{
  "dataset": "views of escape-time and Newton fractals",
  "embedding_dim": 128,
  "inner_norm": false,
  "optimizer": "muon",
  "muon_scale": "match_rms_adamw",
  "orthogonalizer": "newton_schulz_5",
  "epochs": 20.5
}
Rows from block 5 of a small image embedding model, named by matrix and row number. Rows with one number belong to one channel. Each number is 500 + 50 x the weight over its row's rms, rounded and kept within 0 to 999. All counts start at 0. Numbers have three digits each. After the name is the row's rms in percent of the matrix's.
After each channel's rows are labels from the 100 images, of 14848, where the channel reaches its highest value: "top examples" is what is common among them; "patch colour" is the nearest of a few named colours to the mean colour under the peak. Only what is clearly more common there than usual is listed. The data: views of escape-time and Newton fractals. In brackets: how many of the 100, against the usual share in percent.
# convs0: expand pointwise conv (model.blocks.5.convs.0.weight, 768x192x1x1), inputs 96-191
# convs2: project pointwise conv (model.blocks.5.convs.2.weight, 192x768x1x1, transposed), outputs 96-191

convs0.606 112:506535551504473544388526449458542494501513473574482408544553454524494467487450375536540537445585381494526548414509553491450539520484598456432508486552461499477522458499501450425496521428523489475473550534395571521479587546446427409403484506514542463483514510488523552505469623512565512563
convs2.606 092:572471522526484529557488423436488494393616564524480538464542483470470503528497513530460534508496582453494498491523470442476533428424528500488618489599479520543413462493468507584486462536489559478508536491531512529586538529464561517567506578485492463603513517534468566480499521413480539508
top examples: dark (89 vs 14.4)
patch colour: black (66 vs 26.9)

convs0.287 104:545577452550466513494481481440508409512403434453481473575546494545603460468464501510456510440558474503480476512481621534504518459489546501534493498611413509479376516480452465451607565573513517551509519464448488566562509463529511545594530604593428545575584392606475519462498581524503482516
convs2.287 097:546512553505556512539537472499504510525493482551462524428421615521452467550478521444472525525520472452521536549509535497514410530496495548489564537457521569548539413510501379504524496476510581556522607426526521567467417562508556468593512557466489442505448381535515440422539479506448553440
top examples: warm (41 vs 14.4)
patch colour: black (68 vs 26.9)

convs0.669 104:460500540468514551568491579387414535546518604493401508473466526554472552523543448520483514501425493533503435532532482504578502552516557542444530562466472479544470587582500447436569485580402422427451469518485439466532473516462565438424538443534452477611582550526581526511536498527515479456
convs2.669 103:562542549547477433492488491516497466438575524552571481444513481534510523467491494532551429527430536536560477392440422510579585535486444451460500580519491451564491552479539464522426545503513467580579493507454492463416477582520423494511493506563474546519451470561599536396531497447546554552
top examples: warm (99 vs 14.4)
patch colour: brown (75 vs 25.4)

convs0.719 098:534567438518512425552498537432498526448441508559603428496520555556568457473532508449503520556451457456442548446509448552511553520498454542490525469467467463469486498521573518504504509424480530578551463419507543526457383414632587450456508602597514485547473469591451511536485585549558465512
convs2.719 095:517475490456469502545596413472478561467447596586461463471496530521476553516371513451529481549573455435507424487441440569461464414471531473531559491441518465482452520523574490503504555483490618517533529583459467518473593433476469453483558376392421564390465503464420571536490498497524504462
top examples: burning ship (32 vs 9)
patch colour: black (71 vs 26.9)

convs0.428 103:482403546473451511511427504538537425488537475446475511563503430446474448444516586452552519421537410503614476469452558372562492512506517438555407483491532553592461467488514521533516422502562593493455607535525463466515489480468444405478514505505440453492436443485436491495609476391507572525
convs2.428 096:580354485549507538511476548514533364474522467498533481475525494524405543555517537519438571455537495430519517484513541482514445499471517487573492478364508468496527510507438538448489522441466559563534519595526511410456541552492468573495449602476560447439535497537519425561545431560578569517
top examples: earthy (100 vs 14.2)
patch colour: grey (49 vs 16)

convs0.194 101:474524564513384444493513455510493455485580508457541547495562487526516456497468473425470566469494497436470535503437489530608482515479447478499511426477428474604454565488501436436410496469456530497488574498496472494546495487431489545560629416398338448475445522634507509538490550429531480521
convs2.194 099:492515515524499493566519464530508552483459543528514465423498476534506522520466449526478500455439539540538500416479430518483498560516511604430515489510605442517612480451486615498570580495509492550536534426543523514495473479499512519409442443466574511609453532502484473498561556554452529458
top examples: vivid (54 vs 14.4); earthy (46 vs 14.2)
patch colour: grey (43 vs 16)

convs0.272 099:434521568495366453451411590560444507544477485557482520517470438524535473549458530506521563642479550494488509457532489526527507596639484499473554483465397468545421509430505411496524451519517459404500467574425490460476509560445613472496608516503503546459424633488543451505453538533532485543
convs2.272 098:446574565478520467535489517505605530522477480509530626525557463523489488440464493509441530460535534452398572469488546535407449517424583446520497437431532506483475548439584597531512459471454479588477514593502501517489484528625522361507413565452561412477488472499479544602472582486465435499
top examples: warm (67 vs 14.4)
patch colour: brown (51 vs 25.4)

convs0.560 100:482501496505575443397521539444558467584574485443469579485499398508416522484466445451468530507538526485431598441493465470490575506492466487467522443516417473536518494545460478547516560514558511508401470482507462521484558607436602527520442447521467609429519456559601509466436510570549490480
convs2.560 096:539484561488450510512409569425508541472527481528475571506474559487467482505567466578456487435541567517422471507474531519499471565489564513516529486583563546557628520486480482582535541449550462562485533501464384490472458340430534427421615545461452486557551532535472507507579493448474469583
top examples: dark (82 vs 14.4)
patch colour: black (86 vs 26.9)

convs0.10 098:467547568593423495569439571506522446510576501457519416503468514535464448551413414541530415508510408473465432485495588491514475455477483517542494510486503372402501527477470520482456503555524517550460421560586516524469466499383563487480523485534558446500601536497474440482513577499433488519
convs2.10 109:581480374483596461509471403455497494526478385467540610551490526471473597474511433494593495537511495493519549402443464585509505496466601502525490488567342450477386449529461530522475517484467388502523499550589495496496482451546559512521520515461521475488559505416448416465431459521510482522
top examples: grey (47 vs 14.3)
patch colour: grey (36 vs 16)

convs0.700 099:417465556518544424486456570452440579516462495485485517531358412488485528484516445534519450458544582506504437504492462355508437454532417477489474530528500541514527492458503452454516485466508551523551484441436426423549504414463538510482580467485490441555581493536579419456441506505431429461
convs2.700 098:536524543459472447462467538453511481448446549473463434541591483533523552512461534442549521432518509547566421523578537537400552575490426458558498537556450540581405512451489586396478467551496600524473511500500470499445504355477594480586595506529396599459498455453442542420476474561449482482
top examples: grey (92 vs 14.3)
patch colour: grey (41 vs 16)

convs0.23 107:553467541557488431405495509503493506429506473498563474542552479457566501520468462533502493480459547520548566502447454447408543501526434471469419502491552473507574544448456508509490442587540459465435536549608490531439483599587478576518542464568444491417547454456397537467490490500464504515
convs2.23 098:528530494497530472562516419443506557431428509419495502535508540507553451487533499536475452505586481442487409453507460516465433537567539534431425592508535461514538502508541522508566514517531472435494531525422463580495496451571441468494392551486472574411478512473473546542553490488456557515
top examples: earthy (54 vs 14.2); Mandelbrot set (31 vs 12.1)
patch colour: black (84 vs 26.9)

convs0.153 108:552505510505567525450524483484510499448521582476548500485504485391392416487558492477495617470549491528423503471457407521497387514485585548468457512553445488504562486472508575519576453495457467501591497514468441480547492470484446572616479534447550494559459601456413506508453583462551443456
convs2.153 094:553529524446494514545599525461472565589495483421465448517511500407522470409452426514563501455529471555508637503514512533497499489480482545484554486576535591465506563485453503457469509553548460527516508453570564565432515472481497473475605490448518414461584383431484527471503497466521504520
top examples: cool (100 vs 14)
patch colour: blue (37 vs 5.7)

convs0.388 102:519493473503533517495434647567531501482490330408474494520583462536436508506430449575483385529489473518574529442463578552450506452512438576502479455435488568495625455479528459510483485510529400651527433519590545534417479497530482551517483489503503503434495481440516523551590467449456444504
convs2.388 092:318429500508491523499469585536464465488508555574473651511502564488573555519575552533482610510524498488509411492480414478460550570559467528463515493521570471487495546499535411605467551477510540467512537529513504470454563522492560479542587520479514511493577570566554550460467443482535403517
top examples: Mandelbrot set (39 vs 12.1)
patch colour: black (75 vs 26.9)

convs0.89 098:507504504446492468530430533509514501451592476446534442462521481476394448436508588477480401414474494455522496485538480398495404518595580535541527536492499456543455458450578508517455519503446537456467620485451506477495475459587485495662497564523540489483572503462546453522456456523518470476
convs2.89 096:580491598578474407515512477427520570523506467553510569508539554540460470468472523484493531646532516520546562513465465449435519545427491462488527587537403554494494532472484374519440468447472410521452490521486478510496524547632578484550460479487523461489502542428443424563436484508486570518
top examples: cool (99 vs 14)
patch colour: green (49 vs 4.4)

convs0.55 092:511498544584456495558468490515570442457498548464445532386547462492598460578550493530535380526511430489536520464469572554453437491454516500448477495489466519571600526484440517576545488590479444562511519483556434509430488455533436440474462573583493609553579475524482543544506491413533446499
convs2.55 092:505553561472465579529571524581532445492437570433575444419455507491481431500464520548467499474486531550407484494541578515496628480474576490489528461503476588504505445510432590489489451443591466497507500478519528610553442483413513575410490453497540404559401479517554461531427560495502566451
top examples: pastel (100 vs 14.2)
patch colour: grey (39 vs 16); pink (31 vs 8.2)

convs0.636 102:547526497398496533503575515442493508465500574525508416563534476430502516379500439521524480386452551536492425459454566472552509508476492557459492496531522396667488446455479541487506548563457597481532517443485400462406414421476497522526467595474527520477560562489491494437514557492490428548
convs2.636 105:444560587455563471464491464458499427530512534511447455494533539531491502496518458506541549524548569532491538520507515516460508550578423488411528539542568468475508443531544447487478540553351583541475541533537526414509466516503519432472396519548457568426484421535531515519521623517487471499
top examples: vivid (37 vs 14.4); Mandelbrot set (34 vs 12.1); burning ship (30 vs 9)
patch colour: black (88 vs 26.9)

convs0.459 103:485487554554453467504494509540556541438512432488526500509541554360462570482468545514497448444484561419561588531514455501422569621472524531437528357503482634588534538453475576514480505570514561476437570475494473528512494442497485478461526506511468489491499514527460476496520534570556503389
convs2.459 093:585456496475507545558531573468451443464512509497506498436580485589422516491509565524525518531437499501436432474538525519516521418431439421527442485562478421455544458461528521398474541569500511531471476560419429521468509459516505491535472553444471469526465498520514524571564440547507541682
top examples: dark (35 vs 14.4); burning ship (31 vs 9)
patch colour: black (72 vs 26.9)

convs0.99 100:459513510501540442491450497501500473535524462496605432457527488545486520422459482524533557565458458522537557470587521595533455445514480531451474524597482582525485562478487454400530519570515519428390489453446570518491531470614541494416525441489410537544478574436451429563509571567583592427
convs2.99 098:458458549499583552475496585542485458503620563477587508510524493490525472552543538465520538560425559516566420531518474544526584473537528462542532476528502506430552510413547414511622437495469529453551472402489591487537521511410507457535480513489512479489423612567460411499569530481471467475
top examples: vivid (84 vs 14.4)
patch colour: blue (38 vs 5.7); cyan (29 vs 2.9)

convs0.493 102:298542532488454588468436449568630540556556473464427511482502505478520476445534492459535461450390446486403428487465495592545440476522610523438576514472522399521476504475540503558451484524518505559531535506456474504524464547507493566587500529548389555449373471502511491549471512505506555477
convs2.493 099:497537471454622478488453472448473502530493501490472477553421542426531504446508501546530417484456466485587484530512466448487429538480449537456463453512434537463534500490496424486328582439587527528497512456420513541474460558516547482466490532429473572484476543498492459461446465554604521541
top examples: earthy (84 vs 14.2)
patch colour: brown (59 vs 25.4)

convs0.43 091:466529569465487504536481540453547534590505520483486496523465520509437443633445502463484462524570496528519501479582563573639401578530568507497476493429561450581468507454475527411469445448495578431584514477517522432496610454498476403477515533533534476566410465561524599506498499476451547432
convs2.43 094:440480486497505517454465545431532474604503389545555525525423436499518511530553490455489505519469461483530559513513468429525521438461583508515480464528453469438396498437614480528489573541451481608448469584534416579504585578432560482474484518497456534521565528555474539635460499479426524507
top examples: warm (89 vs 14.4)
patch colour: brown (72 vs 25.4)

convs0.360 099:487499448610476633552475509537530534494467563420532478516500442469421590497495444526489515561441492513529453533582595493500518434462497471551482437431505539554491415523584381529546504475554438550508500511451408483514432537450562475500489562388470468447442546498533447561509464448490442544
convs2.360 100:531463569521430442577612510515526566567515424535494571466545457515468536482520473490541489571591492578423526572464473555500605513557545560441458518534431504455499509469484504538499450450445485568554411498410420519444517480445521556484461515509497508432510503489506537422481447532513499498
top examples: dark (87 vs 14.4); Mandelbrot set (29 vs 12.1)
patch colour: black (60 vs 26.9)

convs0.148 103:490506549587544478408527476549411465440509472502527487549636534517492486461458532424382452391497514581622481440467478418430461602469467520491584450533465504557443486496505487457487525527517556575476551474533530514574524421536490526485527551411473467562450621484516479480502462474515481439
convs2.148 107:540446512449559446558534459609521463519514493473541469558464531503431499475396450450458556499514482470516555443546519516543488479467526480510566605458555484493535480481536448507524497485411541529459494480474496561485493436378494527498482511517512600430614477558429521548468483461615381460
top examples: grey (100 vs 14.3)
patch colour: pink (31 vs 8.2); white (26 vs 2.6)

convs0.315 099:593462490554429481464494562458495579576511576494445480553535446461467528561515547498490541494485531465496514508487489525483454453352575511491528444449434497505495506455559482454445471430452407473505525434437510426438542437432551516465547585409438435431435495572498483499468498573453493351
convs2.315 104:426613501578497516517463583495509546539520525553532538514515563438461511537536466550498545473519499565592544523349517495534541561548490425449503408520454554506524618509487551553499446504488506574545491518539469486428481544486442407541402475425487557516508476418542429471568530436584514535
top examples: cool (41 vs 14)
patch colour: black (58 vs 26.9)

convs0.372 095:509488486515497565538429541552393586533442529521484550421497567584443484466540470565476552552473571437467490507504543573488542543515506596436514544510496464545470446493522526516471481479438474476449449526502543573455502563569512493497475527477528614631494470450556506420497489507563479480
convs2.372 097:498435527562503406445452555525500514553530443548485536607499444457401486493469501478491523555470469466518530580480483499537399578593416505474496501426445468490520541444447447500509471488540492503534539587565437526535465543488458532509464521539576516465458551448491332487448533570600551458
top examples: vivid (76 vs 14.4)
patch colour: cyan (29 vs 2.9); blue (29 vs 5.7)

convs0.767 104:503558455555457509533513436552448443418592478508432570485517456522473472503470467563507530499480475497420551475499465464563619515521616536485480517447581556593492540451458572400458575553537482432508489523540515382547544471400462579514542472510503449356478460471430512417503583529503496575
convs2.767 099:460528426552437474484500443492476476537471545500365570542493546447470494518535500500454563470495513478405585477459631550552550468616508570485483506531509489473465510637564455468603523511460527405515481525562484463460510430465361461451484549520517531503492553471560617412525622404500481481
top examples: vivid (99 vs 14.4)
patch colour: purple (28 vs 2.2)

convs0.354 105:478566577421454487569535552431530468409505576478388548489463529487488546535463504558562498531522513594531464409410481531581525468523436518480576552360495482450483497535388537491576488442481463480411469472557522508482535527418476493444487524556441467532515559457470427440475397534428492504
convs2.354 094:458466610484587502513527629407456482423526507506403467552467499552493503505444531535559482526470515556467397560543455454597557526484488471498535580509511471622546469541505495504478428485528559524523601539509474570471458511488475502504472524486524436467469463617479385546465571578432519460
top examples: grey (100 vs 14.3)
patch colour: grey (52 vs 16)

convs0.227 109:553486540519538422577498693426503440437429498454400541480537465426457488465553527527466492477548577474537500590460508584507472509448495485438596496565473524394459453445489516472427497497527478406558441457471555444488447484462549547483544502487560465478550461487460476492606555507444583483
convs2.227 096:575502512512520539571380518511533485526431536475522491500554469472427415453456508516526434472484541483410496530486463488531578427512472493598526534419540435431544470507551597478436573590432404430510554539477500549485482503600487502517568509484415412484587499525446546513530474539473544504
top examples: warm (96 vs 14.4)
patch colour: brown (63 vs 25.4)

convs0.367 093:533458455405476433599561532540549503489586459516504519483480442428501532561352512534482577469453469483360458532464456447546503546456512439532493483569612592570478507468446550566495423472460574510533481563425553469474518449521476494542453455461562598500535434517570548470494528559534515503
convs2.367 105:471539504477483532555504518468491588468390504424487551483639482430562474429566491519452474468442471423468540450461522481548446494577488505549593473567552511529465468515504571557419657493461448430513485606411469513559540497445480533449457533524539573484548529577456552556524422570577504424
top examples: dark (98 vs 14.4)
patch colour: black (73 vs 26.9)

convs0.301 099:471499545527494368543504553542415421504428412454490551552513439543544408509495433470423450454552489477542424492579501428501534524501608526528495573578521495515558409433500479509486450514546522460485512520506486399425519549541424603483504395496436512489478448400555503557589557526511530545
convs2.301 102:609538517472475498458518500610441490494466479462493440538493546432534448432576439487557494472455515382504453534523477489541510472525503540593445504502613583418536604534482459465439429499511505444505538415514500520458470411530485559497586631484422539464546482506449539509479524456427501593
top examples: cool (98 vs 14)
patch colour: blue (39 vs 5.7)

convs0.115 103:438525533485458506465544410522509511536540461457563484467591472411531460595518590461490473551509443478557487573475537507570500484461468505460527510450445520545476393449456524437453464498447544481470472505534398472563439544494478521601525399518497466452463534491560436523552499491520665486
convs2.115 088:509515535643507524523456423491473486514498500431548606569468488517542534576443505480529494409465500475543512598489500530488498490489525575413507470525552467513426471509440535513462491487503458450489453516469507443474515503449497570504539518545452456489590562518449468458516531416560536559
top examples: grey (100 vs 14.3)
patch colour: pink (37 vs 8.2)

convs0.482 091:432498518546624541516523541541484486481548498568534507403584437358440474550447490493465524581443395493499394562523492456519469471494517484486507566462543432511503476518491468423433583460542511495428516450609506502476546426480483508552596525488593483524529450478522423556577516539580450506
convs2.482 106:412460550365547486471467555481552550448549452498511479524543550487486562459500519483463473513533516501477506441501500672497479510529456553414605585575444551511524570499517518534556493573538466457490500438462546535441451454499508488559577568632478454588478479458484481462449528450387532532
top examples: earthy (40 vs 14.2); burning ship (29 vs 9)
patch colour: black (70 vs 26.9)

convs0.542 101:501389448430453477546464471473498469525448581453501564463454499539520595485540451414457533426529471464554552517569421423529565450405513463578505502537422517539508408491503498542543542546464542494513571466612492430471470527414637543551430524562394449430493495538576500542518450413540488490
convs2.542 105:581543541590451457493504545439478424556449484441579520569482451398455467565488481481487387488461518472571544418451465501444592507528640584478436458499535460493541429462447453458464440433453565415518614432519526555516487509457522459556563530462546481417418525521530508542574526530436527463
top examples: grey (100 vs 14.3)
patch colour: pink (44 vs 8.2); grey (36 vs 16)

convs0.133 110:566471489515487468492470511516499496396576502508505505594538527577515527439549564523488411434498495549422500501536439519463439543532503565544524484482477495506481530382474599488489592509489533438475594565541451401405416507455562551559571562520430540493567477478488476423439447496548488532
convs2.133 101:528535520333479491479502483439476452501570483597508488482539517462487489510543481455571365522406448533469519516497513514501473503459488403599564440485502483593472560456469525460535525543493427545435518501492496436570498537487515504488499525503549448459605514523476465522467539490507477433
top examples: dark (96 vs 14.4)
patch colour: black (87 vs 26.9)

convs0.509 097:494412537547453541507542456483565516464454490439466504453516574487578523523499519498504450489501438559575478438485514528500555508535480471384511443478486526525451549432501478519483561467465510593582459443489519503506550384474366443482503545600362576446515510464385487540444541432527460550
convs2.509 096:546494455483557483600532375468505499472450438569485486537429570507443445492542471529518484501421486442480554496453484521514397449521491443534639523581536494504407487502492447513409418582578504529619677554487476530544539488534506538527488439417462410449500464516535448581389505490402507476
top examples: earthy (100 vs 14.2)
patch colour: brown (60 vs 25.4)

convs0.103 096:579439463529507504428516463557557417512397480487497420540504514432540470576539510480516493538564460503564423500511418453474520607447525507490563468499529406481515584477459533478504482443568543513419494594577445461462546506506517513475628559563580481490513453538521476561550459581495457573
convs2.103 100:614557471535514566556480595551515456502474485580485546490494515460467567422586530441525507468501477505514486467460393446506506498521492487505476436495425422496359536567542533474459543554539564407454511537445519569491418435493485498494516607601536529452476542475418530484516441437540502498
top examples: burning ship (26 vs 9)
patch colour: black (59 vs 26.9)

convs0.532 099:473435519495552506495472475458530436484510510430515494494471457486457505548471404452434515561482425479467545592519514599488560471510561514506449536443450452465514482431540484485371457430476511495487385465472517546422471501509543445472578479514411415513561466495579492434473421463494401555
convs2.532 095:535523517504499595503580465423473454518510481550501389478473550416477503426483501511485547451514560558493491562581516531502505458448598484485589507518508516502495486429475502485527522539531581518535465503515531470467466538372605521435520538613449409529364509542550486446593512509451467395
top examples: warm (100 vs 14.4)
patch colour: brown (94 vs 25.4)

convs0.410 096:515425514509501386527463626528533502447517410582454480392482537444521517410490400480554580428447493516492455548427510587519473546491500594532441481536485502438456516501542502551537545449594519515392454502556516436485522567415458560434491532529447535548449389510487508436414526559476418513
convs2.410 100:462549460455524533615555487439509588446396460421398534578475475476606492465527453388532582524596621576469540533525580558460554480513420426461495497551513466600500496469476505464525515472603468508433444555454478569412570497423419518443548564440498431507490515541508554520473501471565516505
top examples: warm (39 vs 14.4); vivid (33 vs 14.4)
patch colour: black (60 vs 26.9)

convs0.328 105:474493410604500478488429531508436458510525454558534462405461534501485514454568600511452530577481462549470525455538522571467468388438441399515468524554554507459559591479498469478578447529472430527533542449530518469473442549552550591523535442569503468412492476509489420525473549543522542500
convs2.328 103:520571481597442398454502527438604517538399445430439439455509575430522556415444590464539494552523508465498484493448547480468509470535554499448565478509537462496474531475500401484506490359422523475426550575581484518460595599436522413492464533538543485467469475494524594503520478502461503467
top examples: vivid (51 vs 14.4); pastel (43 vs 14.2)
patch colour: pink (41 vs 8.2)

convs0.34 101:494456459465556600551408529483514492566465578429471494514500494455518564466486386434428540532432558436384540463586470633524559522500495546516519484340446504540567481459497474514546576509519505497581537458502429535572550476471586432479442412462551472536580469528449520569483531529498515497
convs2.34 102:401587494585440485544532445480547515496407497552479492453496527493485463407507547503487571493514474530496450500479495524457575480529569508548407568591537463512460416446551485549482458441465495581522433490413543541482548507471502514517546562529446499486444403545444453563478481565483539572
top examples: grey (100 vs 14.3)
patch colour: brown (67 vs 25.4)

convs0.179 098:472530503519499473542610336528447492548511499580538575463560490441507494471508520452486491508542432466500544469603520509459550457559490437508478514539477581527514553503440441479397439494465556471476602441589559464515540464502470531476374433536443564476474506596428490477389488468447569534
convs2.179 103:454556452470445550510459469486556480510533467512459513444458505437594456512527461559557430574426439536390472430533410477473595518545494497539510477522561502491537512581451487490462492448575482403595542538537479579495553549535657474532556502461428491453533520445501558469503467530507400458
top examples: pastel (53 vs 14.2); earthy (36 vs 14.2); Mandelbrot set (30 vs 12.1)
patch colour: black (78 vs 26.9)